{
  "arch": "pvt",
  "image_size": 64,
  "crop_scale_min": 1,
  "norm": "layernorm",
  "norm_position": "pre",
  "parallel_block": false,
  "inner_norm": false,
  "residual_init": "none",
  "optimizer": "soap",
  "lr": 0.0027,
  "shampoo_beta": 0.999,
  "precondition_frequency": 32,
  "steps": 18200
}
Rows from block 5 of a small image classifier, named by matrix and row number. Rows with one number belong to one neuron. Each number is 128 + 32 x the weight over its row's rms, rounded and kept within 0 to 255. All counts start at 0.
After each neuron's rows are labels from the 100 images, of 14848, where the neuron reaches its largest size: "responds to" is what is common among them. Only what is clearly more common there than usual is listed. The data: simulated telescope pictures of galaxies.
# gate: MLP gate (model.blocks.5.mlp.gate.weight, 192x96), inputs 0-95
# fc1: MLP up (model.blocks.5.mlp.fc1.weight, 192x96), inputs 0-95
# fc2: MLP down (model.blocks.5.mlp.fc2.weight, 96x192, transposed), outputs 0-95

gate.182 [ 53 175 126 161  73 183 137 148 106 103 147  68 136 117 161 133 114  97  89  98 107 160 162 167  91 131 153 157 120  84 116 131  61 140 168 148  82 140 112 149 108 132 162 144 166 156 103 148 125  67  93 132 168 143 103 138  99 127 134 100 131 124 151 109 113 179  73 111 202 105 129 163 137 122 156 124 136 152 156 103  64 109 112 205 138 135 179 124 146 153 204 141 136 114 171 142]
fc1.182 [ 73 141 151 135  48 128  62 145 160 100 148  88  96  77 133 190 137 149 156  61 137 121 121 114 107 124 123 133 133 150 147 189 118 137 141 145  89 139 165 136 170 117 170 198 145 127 127 141 128 119 114 136  97 148 125  61 101 139 134 100 128 139 118 124  78 138  69 157 186  60  76 111 113 114 137  83 129 152 167 130 137 157 139 181  67 131 111 161 132 143 186  63 118 105 141 116]
fc2.182 [177  56 130  95 159 141  96 131  51 122 155 119 139 200 122  53 118 164  47 155 115 144  97 150 108 161  68 106 187 112  79 135 150 121 119 140  90 111 142 126 145  91 105 147 178  93 146 114  90 110  93 100 126 148 169 185  97 100 173 142 144  84 146 155 119 136  98 123 133 113 155 115 116 125 114 134 176 118 140 144 154 122  87 192 119 166 165 137  95 102 129  96 166  85 129 104]
responds to: tilted; winding: anticlockwise outward; two-armed spiral; many-armed spiral

gate.180 [ 80 106 169 104 107 129  63 117  91 148 149 102 171 114 123 163 109 103 145  88  59 162 117 105 102 138  92 145  39 107 141 121 163 131  79 117 131 108 131 106 109 135 160 110 122 120 121 169 125  69  78 118 107 150 166 141 129 105  84 141  86 198 161 121  85 103 175  81 138 141 152 117 216  85  81 118 134 129  99 108 101  97 130 134 185  97 108 116 156 123 175 144 173 143  96 149]
fc1.180 [145  79 159 139 134 134  84 124 129 144 128 163 147 121 122 111 165 101 199 118  90 191 174 121 153 138 115 137  65 113 165 100  95 159  99 119  70 125 121 114 158  91 141 124 137 154 130 159 125 167 118  62 160  96 125 138 129  92  95 156  91 183 200  92 115  94  98  82 171 110 123  38 156  88  82 173 151  84 119 138 137 127  97 129 138 118 103 185 189 122 146 164 132 120 146 155]
fc2.180 [124 134 121 112 151 120 102  89 161 134  83 115 181 125 136 170 166 145 142  88 124 140 200 130 117 129 200 126  89 119 114 128 154  35 125  90 153 127 171 119 145 150 143 112 103 145 137 101 155 118  76  92 100 143 140 157 121 145 131 217  86 180 133 161  97 132 104 130 136 132 148 140 133 152  85 110  68 132 107 112 125 163  99 109 113  79 135  80  85  16 163 171 124 142 134 122]
responds to: ring galaxy; tilted

gate.131 [106 147 158 110  92 110 140  72 155 209 133 185 135 154 123 152  87 149 105 144 141 112  90 121  99 106 145  84  87 151 140 127 154 179 120 167 141 150 131 150 149 119 135 128  59 106 181 138 194 102 131 192 162 127 123 132 100 175  95  94 179  78 143 129 167  81  79 100 161 136 196 129 141 111  86 128 128 162 106 129 144  88 109 133 182 112 139 125 188 153 163  76 119 174 107 145]
fc1.131 [157 121  88 111  91 109 137 110 129 142 162 127 111 164 145 113 141 158 164 157 148 104 110 188 166 174 133 132 107 127 160 119 111 117 107 101 176 157 150  44 160 122 107 108 194  90 154 165  62 137  44 169 137  91 151 128 180 151 101  70 111  97 152 170 150 158 150  93 177  53 136 104 140 168 125  81 175 134 139 134 130 170 130 137 166 137  93 104 118 124 132 117 192 150 130 148]
fc2.131 [107 154 104 130  93  93 151 160 130 124 139 109 127  98 189 150 138 122 175 156  89 114 145 192 138 136  94  96  90 103 158 159 112 104 122 135 173 117 107  57  83 121 131  80 147 100  80 146  40 132 177 162 100  60 165 142 142 129 135 118 109  71 119 186 154 165 171  63  79 136 132 106 135 159 156 133 145 160 157 123 117 120 103 137 111 144 125  80 194 148  94 125 154 177 106 101]
responds to: two-armed spiral; tilted; small; winding: anticlockwise outward

gate.98 [124 144 137 180 101 116 198 162 116 137 102 170 129 187 120 141 177 144 168 142 159 187 162 107  69 175 132 122 170 122 134 140  83 135 117 100 128 110 189 129  76 115 129 182 179 133 161 133 138 155 156 173 194 117 159 110 106 170 101 126 162 106 179 128 109 128  91 149  96 101 105 137  91 155 106 141 161 128 151 126  73  91 164 112 154 171 180 122  96 114  63 105 163 185 128 126]
fc1.98 [ 88 145 105 139 103 101 118 146 120  48 122  99 110 150 148 111 185  77 183 128 109 139  90 111  61 136  95 105  38  97 104 138 113  80  84 142 144 157 167 150 131 124 190 116 114 115  88 134  87  81  63  54 101 109 154 161 155  99 141 149 138 164 101 137  80  89 113  99 125 120 137 114 126 160 114  79 101 120 127 120 148 112 107  98 182 110 134 134 171 153 147  78 103  98  89 112]
fc2.98 [119 156 111  72 187 133 102 101 111 141  90 109 105 174 149 106 162 122  96 168 106 154  79 139 106 195  94 129 138 147 148 157 120 152 110 115 107 118  94 129 146 165 214 139 121 191 106  88 105 127  88  68 199  88  85  94 102 141 114 201 103 119 164 153 139 190 120 188  89 111  91 161 159 175 135 108 117 109 112 168 158 110 109 128 125 120 130 149 135 119 167 141 155 159 135  88]
responds to: tilted; two-armed spiral; small; winding: clockwise outward

gate.24 [130 105 119 155 111  90  96 149 180 152 152 129 100 125 142  98 100 117  46 148 149 151 167 135 126 115 135 108  88 152  70 176  86  89 177  95 134 175 122 122 172 133  71 162  90 168 178 111 165 181 129 156 131 113 187 189 151 149 169 171 134 148 118  84 146 141 158 139 179 115  99  79 134 121 108 120 126 123 148 197 134 124 197 187 102 141 128 119 139 161 117 136 179  97 106 146]
fc1.24 [145 124 154 103  68  94 129 136 171  97  94 171 156 144 153  96 177 151 138 173 147 114 156 130 147 144 148 127  89 226 124 180 108 130 159 128 115 136 113 127 145  97 190 163 104 149 113 148 108 137 133 126 160 114 211 122 102 123 105 145 121 102 105  76 180 176 139  92 213 159 159  75 103 172  86 137 120 133 125  88 135 145 159  86  96 139  92  86 122 167 159 158 116  98 169 148]
fc2.24 [165 133 132 147  93  52 133 141  63  50 168 127 161 129 143 148 139 149  97 109 144 126 102 135 138 135 110  78  93 136 151 161 106  62 151 168  77 156 149 123 144 103  80 205 168 180 107 119  98 103  66 151 126 127 152  94 154 142 130  94  99 170 120 120 133 138 119  68 153 157 166  92 170 192 159 174 178 172 177 121 105 166 110 129 112 146 125 133 126 136 150 159 142 138 153 101]
responds to: two-armed spiral; winding: clockwise outward; tilted; winding: anticlockwise outward

gate.167 [115 119 163 158 149 110 109 123 116 147 177 169 122  63 149 123  84 142 154 113 158 138 146 155  81 133 124 139  69 155 179 118 155 123 161 144 178 146 166 131 167  83 138  68 111 168  99 128 180 107  97  88 172 100 154 109 113 153  90 137 145 144 126 111 150 169  98 141 116 172 130 111  79 127  98 152  99 149 129 132  54  68 144 156 133 177 127  81 144 118 168  72 198 141  55  90]
fc1.167 [163 157  58  90 159 183  39 167 111 133  67 127 118 136 120 158  81 101 148 108 144  97 137 124 160 132 118  76 177 124  96 155  68 199 161 126 163 116 129 117  36 124 131 126 155 145 101  93 111 160 131 169 123 139 105 141 156 126 162  91 141 159 138 124 146 144 149 108 100 118  87 114 120 165 164 147 127 115 102  78 138 108  33 166 123 118 157 130  83 143 125  99 149 162 132 128]
fc2.167 [130 131 160 102 172 105  90 114 136  85 144 124 139 141 169 206 115  91 101 133 140 135 154 123 155 151 143 151  84 132  56 168 158 154 112 151 125 163  84 109 171 185 134  78  60  78 116 158  90 102 112 133 189  97 106 181 124 130 158 107 159 145 160  87  94 146 122 131 152 124 183 143 146 108 104 109 202 119 133 138 119 141 177  77  95 125 126  83 171 189 121 100 112  96 119 175]
responds to: tilted; many-armed spiral; winding: clockwise outward; winding: anticlockwise outward

gate.75 [147 122 120  44  85 112 146  91 154  88 122 107 144 115  91 161 165 112 107 115 110 140 150 175 125 140 139 183 110 100  92  76 114 142 155 144 161  45 133  68 102 108 144 185 161 139 113 191 197 159 150 118 132 118 162  98 126 117 158 134 158 175 184 177 130  97 113 120 206 131 133 145 123 171 157  82 135  72 138 139 154 119 137 143 113 172 159 130  85 112  88 129 119 177 145 112]
fc1.75 [ 92 135 162 119 148 108 124 143 110 110 184 132  91 123 155 126 186 156 170 143 143 146 162 160 186 112 162 145 121  51 167 125 120  95 171 125 128  97 133 110 144 131 101 130 206  85 119 177 119 109 151 148 154  59 163 140 109 140 169  86 124 150 160 142 163 171  97 133 183 166 222 134 135 112 124 110 123 161 108 175 129 174 154 140 119 150 198 146  89  89 103  91 119 156  99 143]
fc2.75 [157 138 163  60 125 133 147 168 107 102  76  89 100  80 148 176 153  72 104 113 141 114  92 110 156 109  72 120 123 154 113 122 123 117 109 111 165  79 156 118  70 152  51 150 155 124 130 123 136  72 118 107 167 104 139 172 152 105 138  95 120 157 159 173 127 123 127  99 154 105 120 180 138 131  85 156 160 162 104 188 189 168  98 190 112  96  82 142 160 109 148  87 169  90  96 106]
responds to: edge-on disc

gate.22 [147 115 130 190 175  98 137 123 154 150 177 169 222 110 157  93  96 165 142 134  59 149 156 127 162 153 143 108 111 143 128 115 121 134 151 119 206 118 193 124 173 145 131 120 147 155 104  92  96 154 126 123 114 138 115 110 107  81 106 159  54 166 193  97 114 178 115 130 146 169 108  92 184 160  74 119 113 177 138 112 125 109 108 172 121 137 150 118 185 119 124 109 116 154 112 176]
fc1.22 [185  99  85 135 144 113 170 162 131 113  72 109 162 124 102  86 110 114 114 154 109 110 166 149 128 149 150 104 179 182 142  80  93  98 152 146 123 137 183  95 125 171 115 128 126 130 156 150  74 142 177 155 125 117  45 155  59 143 188 131 130  89 151 164 162 189 102 178 115 191 162 141 136 155 104  87 120 157 152 164 135 137 130 183  94 138 166 129 162 119  71  93 113 145 122 147]
fc2.22 [142 157 153 135 119 135 119 132 142 106 142 139  92 131 152  74 183  74  56 120 148 155 131 128 150 129  98 158 216 155 169 139 165 131 162 127 153  76  63  85 158 107 136 183 121  97 158 175 134 160  60 128 134  92 163 112 195 156  98 130 116 107 132  82  96 109 138 109 138  87 125  85 119 106 134 130 123 161 159 114 180 136 114 158 134 177 117 152 198 155  97  93  83 119  87 152]
responds to: lensed arc

gate.99 [131 118 151 116 142 121 120 103 116 160 163 139 116 153 165 107 124  99  57 151  75 127 124 119 130 108 118 110 122 135 149 109  86 145 134 126  89 162 137 113 120 127 208 118 152 108 120 109 149  74 120 123  95 160 137 173 146 104  80  96 156 122 115  81 176  94 112 137 121 112 159 150 126 141  92 130  73 166 151  83 138 109 163 145  80 100 126 127   0 207 172 130 118 216 137  98]
fc1.99 [192  97 170 159  77 131 124 175 114  62 104 144 115 155  93 167 131 142 115 114 105 102 128 100 170 144 112 119 140 120 155 111 123 206 166 118 102 169 177 165  85  82 105 113 154  71 157 187 167 162 203 145 190 160 156 100 182 118 151  69 132 121 162 147 164 140 136 151 115  98 146  91 117 136 113  88 138 128 157  94  87 107 140 122 122 134 144 109 144 122  78 145  90 129 151 183]
fc2.99 [156  97 158 174  99 153 151 156 168  98  95 144 205 103  81 151 133 142 169 129 160 133 164  78 156 125 114 163 137 102  73 154 120 102 120 160  97 133 156 127 119  93  32 118 155 107 137 161 192 134 144 184 140 197 193 163 154 166 105  68 137 118 125 142  95 101 168  96 149 114 108 104  92 153 152 113 162 120 114 108 106 118  92 113 130 158 192  95 137  90 122 111 131  87 127 160]
responds to: tilted; winding: anticlockwise outward; winding: clockwise outward; two-armed spiral

gate.160 [133  90 133  94 164 103 139 132 156  88 138  96 140 151 157 171 158 145 128  88 121 100 137 147 122  61 165 174 132 116  98 145  91 138 185 119 182 122 136 137 157 133 122   0 133 167 108 162 126 137 133 166 157 143  88 154 167 167 109 173  68 124 154 164 189  96 136 104 140 128 138 171 135 152 132 115 133 119 134  63 117  91 114 116 109 147 112 177  98 130  97 138  87 121 139 179]
fc1.160 [164 150 179 187  76 151 143  86 157 139 113 105 193 114  76 130 152 145 108 121 116 101  99  42 149 109  74  93 133 191 143 138 147  84 142  73 154 189 107 115 113  84 158 130  97  87 142  91  73  82 154 127 116  77 147 143 118  95 143 153 123 137 147 146  64 167 127 125 123 135 155 128  61  99 127 113  84 149 143 121 165 120 105 134  93 131 158 124 113  98 128 105 103 173 131  67]
fc2.160 [124 106 146 125 130 117 137 187 125 134 141 168  99 143 147  12 116 142  88 164 152 160 129 114 111 102 145 159  95  52 138 106  77 127 164 156 102  67 138 113 128 109 104 160 156 174 113 122 130 129 136 130 133 131 138  57 110 117 206  73 135  75 108 112 168 120 109 132 112 117 168 126 163 130 104  91  65 124 105 113 145 131 177 148 176 123  95  97 187 176  82 124 173 110 117 129]
responds to: bright star with spikes; barred spiral

gate.101 [135  90  77  92  93  50 140 136 139 123 126  86 131  76 108 102  99 130  70 143 109 158 148 140 114 118  80  99 108 145  90  94  74  68 140 144  64  85 149 106 122 155 113 147  55 103 107 128  46 109  99 147 121 150  95 143  95 154 135 157  69  89 129 151 149 130 111 138 149  94 113  60 198 137  73 139 127 140 101 127 100 115 103 125 155  93 155 111 158 139 145 121 127  75  95 155]
fc1.101 [156 140 171 112 156 131 129 100 113 135 132  99 100 135 177  94  81 101 114  80 146 124 112  95 162 125 124 108 103 151 132 184 163 203 139 116 139 140  56 100 166  94  78 102 134 115 154 167 134 146 119 154 151 118 123 116 133 170 108 144 191 117 154  83 137 110 218 120 123 165 101 127 120 100 215 130 109  55 147 198 143  96 118 158 106 121  87 101 106 167 150  99 187 114 144 136]
fc2.101 [133 151 171  99 141 193 112 113 189 161 123 147  91 192 206 127  93 108 153 160 138 158 148 158 164 130  96 172 207 171 153 103  73 129 102  59 150 173 115 116 102 116 129 138 128  92 149 142 184 117 143 128 113 106 142 125 152 130  99 129  99 123 152 115  85  85  91 146 135 125 161 114  71 101 124 119 174 138 147 136 172 113 146 142 131 173  46 135 124 159  74 152  79 111 123 152]
responds to: lensed arc; small

gate.79 [ 85 141  97 104 127 157  59 108 152  73  76 121 134 213 119 165 100  97 166 149  96 134 166 105 166  72 122 114  81 149 129 149 156 117 127 114 109 134 128  95 156  98 105 124 113  81 177 121 111  52 128  94 117  67 121 173 114 152  70 139 125  87 148 169  86 149 133 133  75 131 120 104  95 136 149 141 153  79 175 116  78 125  96 140  84 165 114 161 143 135 106  83 112  93 149  76]
fc1.79 [101  89  93 184 150 104 104  59 171 122 163 127 125 144 112 126 139 163 142 135  81 138 139 150 131 124 125 156 174 139 123  77 171 129  93 150 103  83 123 108  98 108 129 121 102  40  98 101 112 164 212 122 113 115 137 139 138 153 142  83 109 122 110 147 139 114 142 128  55 179 179  83 127 143 144 116  69  85 172 107 102 151 102 125  97  54 156 139 120 110 139 107 182  97 170 181]
fc2.79 [118 176 151  79 134 157 130 174 103 101 126 115 120 148 151 177 107 117 168  92 173 103 130 127 127 150  82 118 121 172 127 152 155 101 161  96 148 193 156 123 195 128 146  79 162 188 140 121 139  45  96 132 193 110 124 148 109 105  80 162 144 140 129 142 102 126 129 130 131 126 135 211 112 151 157 149 204 122 164 106 158  61  67 104 145 116 106 115  78 133 123 119  77 145 130  99]
responds to: bright star with spikes; tilted; many-armed spiral; winding: anticlockwise outward

gate.56 [120 135 113 137  93 126  94 188 128 147 128  93 151  98 145 217 135 113 160 102 178 104 159 148 113 129 129  92 141 148 147 189 130 109 147  92 124 114 152 153 203 110 115 135 176  83 151 144 148 121 140 172 102 118 172 113 101 110 144  97 129 122 122  81 100 170 149 113 186 162  81  71 167  97 155 119  83 197 144 164  84 118 171 116 111 173 121 104 180  83  86 130 133  84 179 151]
fc1.56 [ 99 159  64 103 175 145 148 149  99 131  99  90 130 191 151  87 129 141  88 158  96 100  61  95 134  78 128 122 164 172 126 135  80 131 128  85 110 122 102  82 134 143 166 115 160  71 178  56 107 193 169 109 169 112 115 102 120 142  85 136 125  87 147 131 158 164 156 149 136 129  82 126 142 108  99 144 132 172 126 111 190 127 125 118 110 138 112 110 160  78 142 184 187 155 166 165]
fc2.56 [123 172 146  98  87 125 195 146 112 133 123  91 166  78 141 143 143 128 188 108 155 158 144 135 146 119 156 197  67 142 163 126 158 146 148 122 160 180 136 165 100 130 125 112 120 163 116 130 120 100  98 178 140 142 121  57 126 125 137 120 104 150  94 127  75  69 172 152 184 107 122 168 150 145 165 106 116 123  92 199 141 133 171 122 122 118 112 128 186 102  49 163  66 174 113 148]
responds to: tilted; winding: anticlockwise outward; small; many-armed spiral

gate.33 [177 138 114 133 182  94 155 125  85 129 104 117 131  95 165 207 130 149 119  83  93 156 119 147 192 111 122 163 114 140 116 142 108 153 148 153 160 113 200  77 124 125  96 113 170  83 118 129  85 145  88 149 187  86 184 121 116 142 102 118 220 117 200 151 118 148 131 160 119 109 123 117 126 149 119 153 101 119  99 120 153 140 159 124 140  93 111  92 146 115  72 194 190 162 135 166]
fc1.33 [169 109 104 166 116 166 111 132 158 108 150 112  92  96 101  82 107 140 146  87 135  79 126 125  63  82 119 122 129 131  95 132  80 141 159  93  81 134 113  64 113 202 158 122 126 155 122  83 149 129 168 110 104  64 140 169 106 151 119 144 134 170  86 116 165 159  76 170 119  83 130 137 139  94  89 163 188 151 132 120  84  92 112 132  55 135 176  92 180  81 145 100 116 110 112 168]
fc2.33 [107  80 144 164  56  82 154 180 161 115 160 123 100  97 143  82 128 140  68 177 121 141 131 100 145 102 138  95  29 154 160 159 122 104 145 155 120 133 113  80 152 144 147 153 136 122 164 102  72 134 169 121 138  74 143 138 141 142 173  64 134  61 100  85 156 145 143 164 137  71 114 117 131 185 111  95 181 152 116 141 146 135 155 137 116 138 152 128 130 121  69 178 149 160 109 151]
responds to: two-armed spiral; winding: anticlockwise outward; tilted; winding: clockwise outward

gate.15 [136  87 163 128 141 138  79 116 130 128 132  99 110 116  58 102 170 157  83  86 149 123 128 135  27 126 100 149 125 137 182 117  90 111 167 120 122 121 161 105 125 107 103 116 133 161 176 150 137  70 131 125  52 139 132 154 138 177 195 100  91 151 150 150 141 130 134 135 195 163 129 124 239 151 140 160 136  84  88 132  95 107 132 161  94 128 158 159 116 128 121 108 136 179 103 131]
fc1.15 [ 85 104  70 151 181 153 135 108 140  94  86 108 194 118 149 111  88 122 135 137  71 135 163 135 120 129 124  82 145 142  81 132 166 113 126  66  88 149 144 125  81 112 223  87 145 159 199 138 113 170 123 151  95  92 113 136 105  81 138 101 158 119  89 178 158 161 104 174  87 167 116 162  99 151  92  63 112 132 149 168 133 141 130  90 112 121 137 122  95 160  79 121 152 125 128 165]
fc2.15 [120 136 171 126  91 145 126 112 100 126 147 109 122 186 113 113 139 186 178  81 126  67 119 154 128 107 179 115  76 108 144 106 119 167 126 137 101  89 145 148 147 153 115 102  89 144  79  92 176 108 140  98 115 181 129 155 123 155 159 131 122 150 140 112 148 109  92 142  81 124 147 179 155 136 147 169  79  99  94 150  73 180 124  91  80 120 161 150  56  34  81 159  85 137 157  96]
responds to: lensed arc

gate.68 [152 107 168  84 122 148 134  95  78 150 148  82 136  98 115  75 178 110 216 146 135 137 170 166 198 134 129 128 148 120 176 166 112 151 168  88 156 125 161 141 149 179  83 132 172 115 198 132 144 156  87 154  95 120 185 146  99  98 127  80 169  78 154 174  96 152 128 149 162 173 127 174 156 114 109 129 174 146 143 119 109 176 131 104 174  99 135 168 151 132 158 149 136 134 143 151]
fc1.68 [122 132 108 165 118 162 137 130 138 113 141 191 129  80 154 126 107 107 111 101 166 132 105 135  83  42 193  99 137 103  67 101 128  86 145 140  69 148 165 155  98 101 152 114 148 136  55 141  93 173 134 109 154 136 118 120 103 149 138 178 119 166 156  66 177 144 131 158 108 101  74  97 107 171 191 105 143 111 132 146 159 115 182 192 104 139 118 137 154 160  72 103 124 103  90 114]
fc2.68 [126 137 134 176 163 212 150 187 161 114 128 170 138 163 125  68 146 130 140 107  85 150 131  96 134 116 125  88  69 112 154 122 143 140 132 155 133 172 128 147  57 131  87  62 138 124 139 150 132  67 104  87 131 133 152 161 101 159 128 154 138 131 156 157  94 134 120 144  85 112 122 163 121 139 164 158  69 130 103 138 151 185 104 141 117 167 172 188 127 166 148  80  41 138 183 115]
responds to: ring galaxy; lensed arc

gate.14 [124 141  80  69 116 123 122 178 146 110 106 166 165 189  88 119 136 131 171 159 136 128 186 116  97 104 142  85 124 191 182 114  81 127 138 146 142 152 125 137 160 144 118  79  90 191  98  78 120  74 142 130  83  96 137 114 175 152  83 176 130 113 135 157  89 130 112  96  85 127 143 197  96 118 169 114 138 122 191  80  94 109  74  81 111 118 155 124  92 157 133 101 127 175 109 111]
fc1.14 [109  92 185 148 140 145 102 139 151 152 143  95 156 110 135  90 101 144 127 102  92 172  93  86 144 154 119 111 111  95 108 125 110 152 143 111 150 131 115 172 105 165 138 162  90  67 162  89 193  83 140 127 132 118 149 137 121  85 130 153 104 125 135 119 125 134 118 168 140 136  93  87 141  70 130 122 191  92 131 180 168  41 116 171 107  75 121 166 160  67 118 144 136 108 240 141]
fc2.14 [125 191  95 114 125 147 148 182 116 153 136 181 127 133 145  70  51 101 162 211 138 125 214 132 124  99 156 115 113 143 157 113 150 172 107 146 145  66  89 141 114 117 122  99 114  93 112 130  80 153 148 143 112 140  85  72 164 135 161 142 172  97 115 123 122 113 141 113 109 115 110 188 132 148 149 128 164 142 117 144  86 167 135 103 116 204 153  98 117 212 115  97 129 151  98  98]
responds to: tilted; winding: clockwise outward; barred spiral; many-armed spiral

gate.97 [179 108 137 191 174  99 137 137  96 123 145 146 183 109 116 113 102 177 125 192  88 134 215 101 157 114 141 125  78 113 130 105 112 131 152 163 155 112 177 171 105 157  94 165 153 147  87 112  81 136 180 111 153  88 138 149 186 102 111 176 131 169 139 112 152 123  97 116  98 146 146  93 163 165 180 111 106 148 176 156 106  84 119 134 152 122 169 121 173 114 151 146  75  97 118 194]
fc1.97 [138 100 156  88 116 125  73  67 137 115 145 146  32 122 154 154 131 118 128  95 145 107 133  98 112 109 152 176 175 173 130  93 167 158 123 110 154 170 112 118 159 103 115 113 168 166 109 184 112 167 159 120 209 111 138 160 145 109 180 148 205 118 152  93 142 149  74 151 133 102 180  91 130 143 190 169 115 125 147 118 159 167 113 151 124 136  98 124 163 123 165 179 141 180 134 161]
fc2.97 [ 89 128 128 113 146 113 148 128 180 125  94 109 141 133 134 162 170 131 108   6 129 160  34 170 130 145 138  94 153 108 122 111 150  90 139 128 149 123 123 130 139  80 124 152 152 129 144 195 148  70 135 118 114 119 126  89 134 150 141  52 142 156  75 128 148 128 129  86 160  90 138 149  99 123 105 164 122 142 139 123  77 212 133 143 171 103 108  68  88 132 103 125 125 154  64 126]
responds to: lensed arc

gate.146 [125 201 162 167 108 191 127 180 146 130 133 130 126 110 158 175 144 140 172 137 109 154 180  92 109  84 136 119 101  83 100 176 162 155 187  88 139 145 110  77  89  97 111  71 111 110 158 159 169 120 131 131 131 141  61  72 126 129  94 120 187 139 145 150 143 132 155 153  97 131 127  58 168  73 113 100  64 111 119 127 153  72 124 113 149 148 131 117 120  83 134 153 100 164  93 160]
fc1.146 [206 161  89 168 134 117 124 155 111 198 132 156 111 134 134 118 120 146 116 151 198 159 127 142 102 184  94 157 148 142 158 159 142 121 110 127 142  88 112  98 198 122 112 118 102 170 162 128 141 161 170 114 186 222 161 158 185 166 110 134 180  90 125 165 118 154 168 142 121 142 183 122 125 130 149 200 134 148 151 124  99 104  61  94 119 133  88 139 138 147 129 142  97 155 117  98]
fc2.146 [148 137 108 174  82  63 164 140 171 132 120  92  78 114  87  55 104 119 137 105 172  94  92 101  98  91  82 159 133 175 181 171 154 114 132 171 107  93  77 214 128 110  83 128  68 143 159 105 187 159 126 128 162 118 122  98 149  92 120  82 158  81 123 158  93 183 132 136 174 107 130 134 118 112 142 114 111 116  93 172 167 115 141 101 112 139 145 152 138 151 120 127  92  91  97 129]
responds to: ring galaxy; noisy; tilted

gate.165 [115 140 147 116 135 123  53  81  86 167  96 124  99 145 160 146 203  94 156 139  79 113  69  69 123 102 179 135 135 120  85 111 147 174 153 132 138 105 101 131 107  78 171 114 154  93 115 185 103 139 122 132  62 122 102 126 115  96 124 166 103 106 109 162 102 128  74 116 102  84 127 110 113 111 156 134 124 134  83 104 139 134 187 174 177 153 123  81 166 117 155 188  64 136  93  99]
fc1.165 [140 161  76 146 122 144 155 166 111  89 145 108 140 113 133 121 108 143 133 125 124 113 133 162 119 103  63 126 146 158 144 177 119  91  85 151 193 214 162 182 115 186  76 185 146 127 132 114  99 147 208  88 185 127  92 112 164 142  82 144 165 186 119  94 185 110  98 167 145 136 103 130  92 134 124  93 123 122 168 124 143 121 104 132  88  69 107 127 124 135 115  77 176 145 119 162]
fc2.165 [115  83 126 187 160 109 147 111 140 163 115 137 117 131  83 125 114 138 149 107 121 121  75 162 110 133  99 122 111 129 145  80 130  67 104 150  64 129  90 185 143 138  87  97 142 156  93 103 162 108 158 125 119 166 141  90 135 121 102  73  88 239 136 136 113 140 160  49 139 170 145 160 141 111 115 149 192 139 179 147 129  96 113 153 109 131 170 140 168 136 177  89  90 129  79  85]
responds to: edge-on disc

gate.61 [187 118 124 168 117 133 120 129 119 115 152 143 100  90 126 125 128  71 101 128 196 108 126 133 125  93 218 189 178 197 125 148 156 105 159 111 117 144 148 130 110 125 130 105  87 128 162 114 101 120 100 153 124 177 137 118 136 147 209 139  19 125 142 161 198 140 118 105 129 136 142 100 153  94 124  98 162  67 165 117 165 130  56 134 118 157 136 131 136 123 100  97 108 157  95 137]
fc1.61 [137 120 118 122 157 189 113 158 117 174 115 122  94 167 130  84 109 172 186 126 122 134 132 129  86  45 158 134 143 142 164 124 132  89 124  93  96 157 185 119 195 208  91 106 121  54 109 151  20  96 111 124 103 128 131 148 136  70 111 196 148 183 143 115 144 105 139  94 121 151 109 127 115 109 158 134 121 167  94 135 114 154 161 101 148  95 129 139  87 131 108 113 116 108 125 142]
fc2.61 [104 185 117 157 120 143 175  90 131 137  77  94 100 137 182 147 163 143 111  99  83 139 204 148 104 172 199 121 164 109 132 137 119 110 138 118 119 188 108 120 152  66  81 143 157 139 145 147 144  70 101  53 168 147  84 153 151  97  70  89  89 131 120 150 130 148 123 118 132 168 115  84  98 122 153 127 146 117  60 121 113 111  99 132 148  73 181 144 157  99  97 127 138 157 172  97]
responds to: lensed arc

gate.82 [120  75 136 161 112  92 140 133 144 133 127  94 146  89 182 119 117 117  97  70 111 115 138 108 132 101  77 153 150 185 171 171 119 141 126  70 117  93 136  95 127 146 158 122 107 110 215 130 137 129 100 108  67 124  64 129 163  95 110 141 114 117  52 124  70 107 154 132  76 173  86 155 104 125 150  95 120 130 116 104  77 134 128  92 110 113 112 125 200 221 140 116 149 107 161 129]
fc1.82 [110 132  87 113 135  81  62 160 109  57 191 113 163 175 129 105 139 138 123 132 172  96 119 160 134 162 153 121 135 135 171 163 116 110 143 178 135 134 186 146 170 183  84  92 148 131  99 182 149 138 204 201  96 158 130 108  85 148 136 139 150 153 142 144 153 147 146 114  45 154  89 147 140 134 100 196 117 144 129 119 184  95 118 180 134  91 121 132 124 137 143 145  97 134 106 100]
fc2.82 [201  93 153  86 163 140 143 221 125 113 183 126 178 111 156  85 118  73 129 124 133 135  81 139 130  57  98 169 167 144 129  93  18 136 101 126 147 105 126 147 116 114 101 118 167 120 160  96  99 148  93 140  99  83  96  71 138 123 127 121 141 138 154 131 150  98 128 119 159 163 116 111 164 114 133 100 176 144 111 166 150 131 130 133 145 105  70 134 151 116  98  86 186 168 104 129]
responds to: edge-on disc; bright star with spikes